A small autoregressive pixel model, trained from scratch: 9700 steps.
Rows from block 5 of a small autoregressive pixel model, named by matrix and row number. Rows with one number belong to one neuron. Each number is 200 + 20 x the weight over its row's rms, rounded and kept within 0 to 999. All counts start at 0. After the name is the row's rms in percent of the matrix's.
After each neuron's rows are labels from the 100 images, of 14976, where the neuron reaches its highest value: "responds to" is what is common among them. Only what is clearly more common there than usual is listed. The data: coloured fractals of 300 iterated function systems on busy backdrops. In brackets: how many of the 100, against the usual share in percent.
# fc1: MLP up (model.blocks.5.mlp.fc1.weight, 512x256), inputs 128-255
# fc2: MLP down (model.blocks.5.mlp.fc2.weight, 256x512, transposed), outputs 128-255

fc1.464,111,194,158,190,229,167,178,197,176,191,217,190,201,207,207,176,206,201,190,236,221,204,202,216,203,195,195,175,185,183,212,205,207,167,178,159,232,192,200,182,238,214,219,218,191,200,235,210,217,205,215,209,213,209,211,218,203,211,174,209,229,159,180,200,198,208,185,188,237,226,207,206,149,209,200,195,227,207,209,208,215,161,195,181,210,226,185,196,184,194,170,212,229,186,190,196,268,196,224,190,191,219,237,196,212,190,209,235,129,197,209,229,179,181,182,202,194,197,182,211,201,210,202,215,167,253,232,186,187
fc2.464,107,166,158,216,189,219,213,175,175,174,229,237,214,190,219,188,215,227,243,176,232,207,195,208,198,194,251,173,164,226,225,186,198,241,214,193,197,192,181,222,212,196,228,193,176,178,213,210,192,204,176,204,201,177,184,206,232,183,211,191,203,224,161,200,202,219,215,205,182,200,195,190,203,179,224,230,183,194,203,228,196,212,248,178,199,179,222,197,203,196,192,191,195,239,244,226,204,182,185,207,233,192,175,176,180,195,177,170,211,200,211,188,201,175,200,177,192,193,179,193,205,159,205,219,220,202,175,191,224
responds to: sparse (64 vs 29.8)

fc1.237,101,179,250,186,246,205,186,170,187,158,203,196,228,217,208,189,213,155,208,176,171,217,190,202,206,183,192,232,183,228,177,208,175,195,168,200,194,194,190,171,173,183,222,211,215,149,208,198,199,174,170,202,201,191,192,204,194,204,194,221,226,209,191,170,213,226,200,227,220,227,220,185,245,203,194,191,173,178,163,187,186,162,208,197,175,171,160,216,206,230,221,202,219,214,171,172,154,189,174,207,203,186,251,197,192,228,167,193,200,187,179,213,208,212,201,191,191,169,178,191,197,216,198,203,205,204,194,197,205
fc2.237,105,191,203,185,151,186,226,173,181,207,236,173,204,236,200,190,221,192,193,214,198,228,215,187,145,207,219,196,171,206,171,208,185,188,204,201,177,209,220,187,226,212,236,238,161,203,211,166,201,176,196,223,199,229,222,215,193,194,204,177,206,224,196,191,220,238,205,200,217,184,172,187,224,190,186,203,195,208,192,182,214,183,173,175,173,191,196,204,187,186,186,182,186,181,207,207,214,172,202,245,177,193,161,186,175,208,171,216,217,189,225,229,202,203,217,197,183,219,196,189,191,207,207,193,215,156,185,200,196
responds to: sparse (91 vs 29.8)

fc1.439,099,200,268,216,166,218,204,205,203,164,197,207,214,225,204,206,229,220,197,185,220,207,213,231,203,214,166,197,190,221,174,221,214,209,188,169,186,143,201,197,179,237,196,218,195,185,224,196,208,209,182,179,188,212,218,155,187,201,204,215,205,218,224,229,233,228,191,178,141,169,195,248,222,162,174,176,222,195,194,216,207,213,197,198,220,182,193,149,179,199,207,191,218,223,208,206,195,231,192,171,187,211,208,182,203,211,201,198,206,189,201,156,181,199,193,190,196,206,200,230,212,216,209,208,165,205,208,196,182
fc2.439,106,181,151,188,203,147,208,166,181,202,208,212,214,176,163,212,181,219,194,202,217,166,202,178,218,192,220,191,222,203,224,164,191,204,231,191,198,228,187,202,196,157,201,207,204,203,189,200,214,186,222,205,187,192,202,227,220,210,213,223,193,178,186,184,191,195,195,223,232,210,177,186,200,199,172,209,185,223,198,201,180,188,192,189,159,177,230,226,214,207,189,183,209,204,188,186,258,179,217,188,192,216,203,200,210,200,196,216,192,189,167,187,200,235,195,198,228,214,159,192,171,190,229,176,193,192,203,183,219
responds to: black (29 vs 8.5)

fc1.405,100,212,233,200,228,205,215,212,194,209,211,216,185,200,235,192,180,164,203,187,177,191,175,203,200,166,220,190,179,159,188,186,180,220,197,217,177,172,211,190,181,203,227,184,222,190,191,233,191,183,231,219,206,205,208,222,218,184,213,173,188,181,216,161,201,193,193,171,227,211,197,174,207,208,209,199,196,209,168,160,210,195,172,193,197,238,203,193,175,228,209,208,207,227,214,197,232,185,212,158,191,204,204,209,219,182,187,195,196,218,236,206,238,187,206,182,188,214,208,211,167,195,176,200,175,190,157,188,157
fc2.405,102,171,192,197,178,153,206,232,221,208,190,218,211,201,196,190,200,207,166,222,184,209,205,199,168,184,215,191,211,205,188,220,205,148,209,208,196,194,198,197,217,205,196,176,195,201,202,186,229,198,176,185,183,177,192,202,182,199,208,191,211,213,201,201,202,197,194,179,215,173,171,169,184,199,201,205,171,228,179,237,178,170,179,202,235,200,203,191,214,181,188,225,189,228,215,190,197,195,242,265,207,187,221,232,197,210,228,232,188,175,182,218,181,204,192,159,209,210,177,202,181,197,184,231,196,201,204,190,221
responds to: sparse (85 vs 29.8); red (26 vs 8.3)

fc1.2,100,180,211,205,193,167,167,181,169,171,176,194,214,213,190,204,196,195,192,191,210,186,200,173,210,211,211,163,173,225,164,207,181,186,196,179,243,201,187,200,201,215,218,188,216,164,216,217,259,218,189,224,196,208,196,237,197,243,189,228,201,205,235,178,220,192,199,194,184,216,234,198,211,179,213,192,217,211,201,190,222,196,176,170,193,210,175,177,212,193,225,199,232,197,198,191,206,222,202,191,227,211,200,205,208,184,153,197,222,177,206,234,213,212,177,209,180,213,204,224,181,171,184,201,228,234,170,199,227
fc2.2,109,188,195,212,240,178,194,211,188,225,192,194,182,187,183,238,173,192,173,225,183,217,202,204,231,233,191,214,194,207,153,200,175,220,187,221,174,225,213,154,189,244,190,227,189,235,195,212,190,215,214,203,172,191,219,184,183,195,195,195,193,199,182,213,179,208,201,200,180,210,194,221,189,226,208,178,234,180,176,189,203,187,211,197,138,199,231,154,222,229,183,149,176,219,218,188,214,188,187,230,190,215,186,181,221,178,191,199,201,221,198,195,204,160,209,212,204,234,159,236,196,190,210,189,175,217,193,195,196
responds to: sparse (60 vs 29.8)

fc1.268,107,167,224,210,232,203,183,187,191,186,228,191,210,183,207,219,226,181,181,187,224,186,200,154,215,190,233,204,199,160,203,218,205,216,183,202,213,200,204,184,206,205,200,206,183,206,203,208,202,181,233,239,185,232,186,234,208,192,179,240,205,198,194,204,246,215,200,171,252,169,181,163,162,249,158,209,187,207,198,211,194,195,205,211,231,217,198,215,181,216,234,191,183,232,166,194,198,202,205,201,205,239,200,209,217,179,197,157,176,214,185,207,198,149,188,188,170,223,238,225,191,189,164,182,208,184,152,210,226
fc2.268,111,174,209,206,208,239,236,208,213,186,188,220,187,196,187,231,177,188,171,211,206,173,205,183,192,228,185,215,196,225,240,212,177,231,195,168,206,214,212,213,177,182,193,199,195,221,204,197,207,177,217,178,192,208,235,208,224,218,230,227,199,188,209,167,182,204,167,218,196,176,152,222,171,189,199,233,233,198,237,223,191,202,179,191,186,205,204,155,194,201,175,192,217,193,208,223,162,199,208,207,209,189,214,220,203,201,236,189,173,194,221,198,216,200,174,212,202,177,218,149,209,192,201,158,188,167,200,222,188
responds to: sparse (96 vs 29.8)

fc1.394,098,201,229,212,214,189,187,228,206,218,216,199,165,226,212,197,227,172,227,227,213,215,197,217,189,178,247,212,218,194,226,198,191,195,209,238,205,163,235,214,216,189,235,171,190,191,207,196,161,183,220,193,219,216,201,224,206,212,222,218,222,142,186,231,202,205,199,210,191,202,187,225,172,169,190,234,203,191,167,195,179,175,242,173,211,207,212,191,153,189,202,182,192,199,180,207,188,169,169,213,233,229,200,172,197,154,178,177,215,191,201,216,185,211,183,204,214,213,186,244,169,210,184,186,166,193,195,186,204
fc2.394,093,201,142,193,205,196,183,201,174,174,197,181,173,220,185,168,182,234,158,157,221,199,212,180,192,225,205,172,198,184,219,190,191,202,192,199,215,211,225,177,159,228,174,185,225,212,165,206,205,204,191,215,186,175,178,141,201,195,234,198,198,222,222,199,210,229,188,182,181,234,147,211,219,191,187,181,189,223,210,230,206,202,194,237,136,190,204,222,235,205,224,183,208,158,179,188,172,203,175,178,196,204,180,192,210,198,248,195,187,241,190,204,206,190,207,205,198,216,216,205,190,200,200,166,217,176,199,203,203
responds to: black (26 vs 8.5)

fc1.180,102,182,184,194,187,188,198,219,175,197,197,213,181,194,208,204,182,200,167,208,183,212,198,167,159,224,198,212,191,202,192,178,201,204,210,188,166,184,192,181,181,200,179,187,225,198,209,208,225,209,214,203,193,177,223,184,245,172,217,185,184,213,207,193,224,230,164,185,205,219,190,173,195,229,173,227,187,187,213,216,235,205,221,226,215,201,196,210,202,222,181,185,201,218,205,164,197,209,217,181,186,194,229,220,193,183,222,207,195,191,211,227,237,216,198,221,207,175,217,208,174,180,201,206,218,198,197,182,201
fc2.180,099,223,165,200,216,198,193,190,198,196,202,175,170,184,211,174,201,195,205,211,201,226,166,166,187,177,204,243,175,197,180,219,222,196,185,193,162,200,202,195,200,206,182,199,193,177,189,209,201,175,179,239,231,200,175,195,197,231,206,154,207,168,171,209,179,205,208,183,181,147,206,226,159,212,210,150,198,204,185,221,175,211,198,192,153,169,168,223,213,190,209,195,191,191,196,196,208,219,211,201,225,201,223,187,212,212,206,187,176,186,192,203,184,210,226,191,188,187,160,196,182,192,203,185,200,235,198,205,204
responds to: sparse (77 vs 29.8)

fc1.141,096,182,183,204,176,201,212,208,220,203,209,180,175,219,196,213,229,161,214,177,193,218,180,173,228,169,196,201,205,170,179,174,214,183,232,222,178,191,209,188,183,211,221,207,157,204,235,215,197,210,215,162,223,211,199,182,197,206,240,207,179,159,217,224,187,191,190,229,190,231,191,209,197,178,192,185,188,173,202,213,165,177,193,235,232,192,180,186,199,199,200,217,191,187,193,185,183,182,187,211,210,200,208,197,232,190,206,214,202,176,219,174,207,170,196,224,236,220,208,184,195,202,187,202,175,168,208,209,190
fc2.141,094,197,184,221,210,208,205,185,228,198,181,201,189,174,187,207,202,225,221,207,214,231,181,195,199,186,184,201,193,170,245,221,216,179,189,194,240,207,169,208,246,236,184,218,213,175,197,187,206,204,182,199,184,195,188,189,201,169,185,207,182,132,213,165,165,194,221,207,169,209,206,171,183,227,229,167,201,209,214,196,218,214,170,223,217,192,190,235,179,169,187,211,200,210,159,199,215,180,183,193,202,182,189,190,221,201,217,180,239,213,169,241,195,173,212,207,216,197,203,176,198,238,217,177,202,233,202,196,211
responds to: black (35 vs 8.5); grey (32 vs 8.5)

fc1.223,099,227,202,185,180,196,199,205,245,236,201,204,195,178,191,194,131,189,187,187,215,179,222,198,180,196,180,207,201,195,191,167,198,161,190,216,222,182,205,183,172,211,197,206,192,209,235,201,199,206,193,201,203,201,218,195,205,211,174,215,244,191,229,186,236,219,185,176,214,194,212,219,215,196,193,146,179,158,170,184,198,194,213,189,231,197,201,189,170,200,181,229,161,185,202,182,224,204,213,224,176,173,186,192,198,224,171,203,224,195,190,225,232,193,200,185,226,225,199,192,195,197,168,204,185,228,193,193,235
fc2.223,099,182,191,216,207,190,193,242,167,178,203,202,226,207,242,153,224,155,221,183,217,176,195,212,172,182,202,205,198,201,203,208,199,223,247,160,171,198,168,220,228,192,218,176,212,213,238,196,220,181,216,244,214,202,174,200,198,192,219,179,200,211,177,218,193,179,178,205,229,182,205,202,191,213,206,224,190,198,200,174,173,188,213,195,202,184,228,208,217,208,213,201,255,214,191,195,212,219,236,172,179,213,223,210,187,180,206,204,199,214,186,178,215,183,233,177,200,198,215,196,220,190,204,221,192,157,204,221,206
responds to: black (46 vs 8.5)

fc1.84,099,181,212,202,209,244,228,190,209,216,199,200,211,219,222,220,185,194,211,179,192,178,185,206,221,197,178,175,227,216,171,184,217,212,164,193,187,208,192,225,200,204,225,222,234,181,183,203,222,187,182,203,240,231,186,182,203,197,183,197,234,166,223,170,199,199,169,236,201,209,200,207,200,241,172,211,172,195,189,226,202,182,200,201,229,192,193,186,219,187,216,206,216,213,184,202,211,211,208,209,181,166,217,189,201,204,203,195,201,188,203,175,204,213,207,205,244,202,216,188,223,210,190,177,152,170,202,199,226
fc2.84,103,234,202,192,177,200,222,256,217,224,197,191,199,196,222,195,179,217,184,177,210,187,199,205,208,222,181,190,169,214,188,190,218,210,199,177,207,203,215,209,210,220,231,181,195,149,192,200,189,193,229,220,189,211,210,190,201,204,226,201,205,182,195,212,183,213,242,198,180,168,224,190,214,179,221,131,210,240,181,165,180,167,188,160,192,215,189,209,205,191,216,196,218,198,211,229,157,213,226,207,178,181,200,215,210,181,188,194,210,189,227,192,192,209,191,200,180,225,189,178,194,229,211,179,187,199,233,185,203
responds to: black (38 vs 8.5)

fc1.285,098,199,206,183,225,191,205,189,210,210,191,205,203,201,192,190,227,212,196,197,206,230,203,196,191,207,182,222,211,222,195,209,190,173,249,203,192,197,231,218,207,173,193,207,229,204,226,188,220,257,193,191,189,228,201,229,212,236,169,220,190,192,219,212,166,208,155,162,206,204,181,213,218,209,215,178,194,228,215,177,195,218,189,195,178,197,208,229,202,210,185,235,153,200,176,200,197,223,227,230,213,166,173,164,188,190,184,213,193,201,231,227,212,201,205,232,198,189,186,233,217,202,205,233,170,188,158,212,211
fc2.285,107,191,213,200,189,173,213,218,196,202,169,203,247,205,192,202,223,180,195,201,238,211,196,224,212,212,234,217,197,181,210,167,235,195,203,209,202,195,232,183,223,201,225,227,201,231,197,218,210,155,215,232,205,207,203,197,170,208,206,198,219,224,178,190,221,192,208,196,184,203,201,205,141,188,186,210,202,202,185,204,204,196,198,209,193,211,193,179,179,205,210,202,228,203,193,216,189,235,223,220,167,238,197,199,232,175,214,209,185,230,174,185,175,202,185,170,200,168,230,207,193,172,224,199,206,185,162,204,205
responds to: black (30 vs 8.5)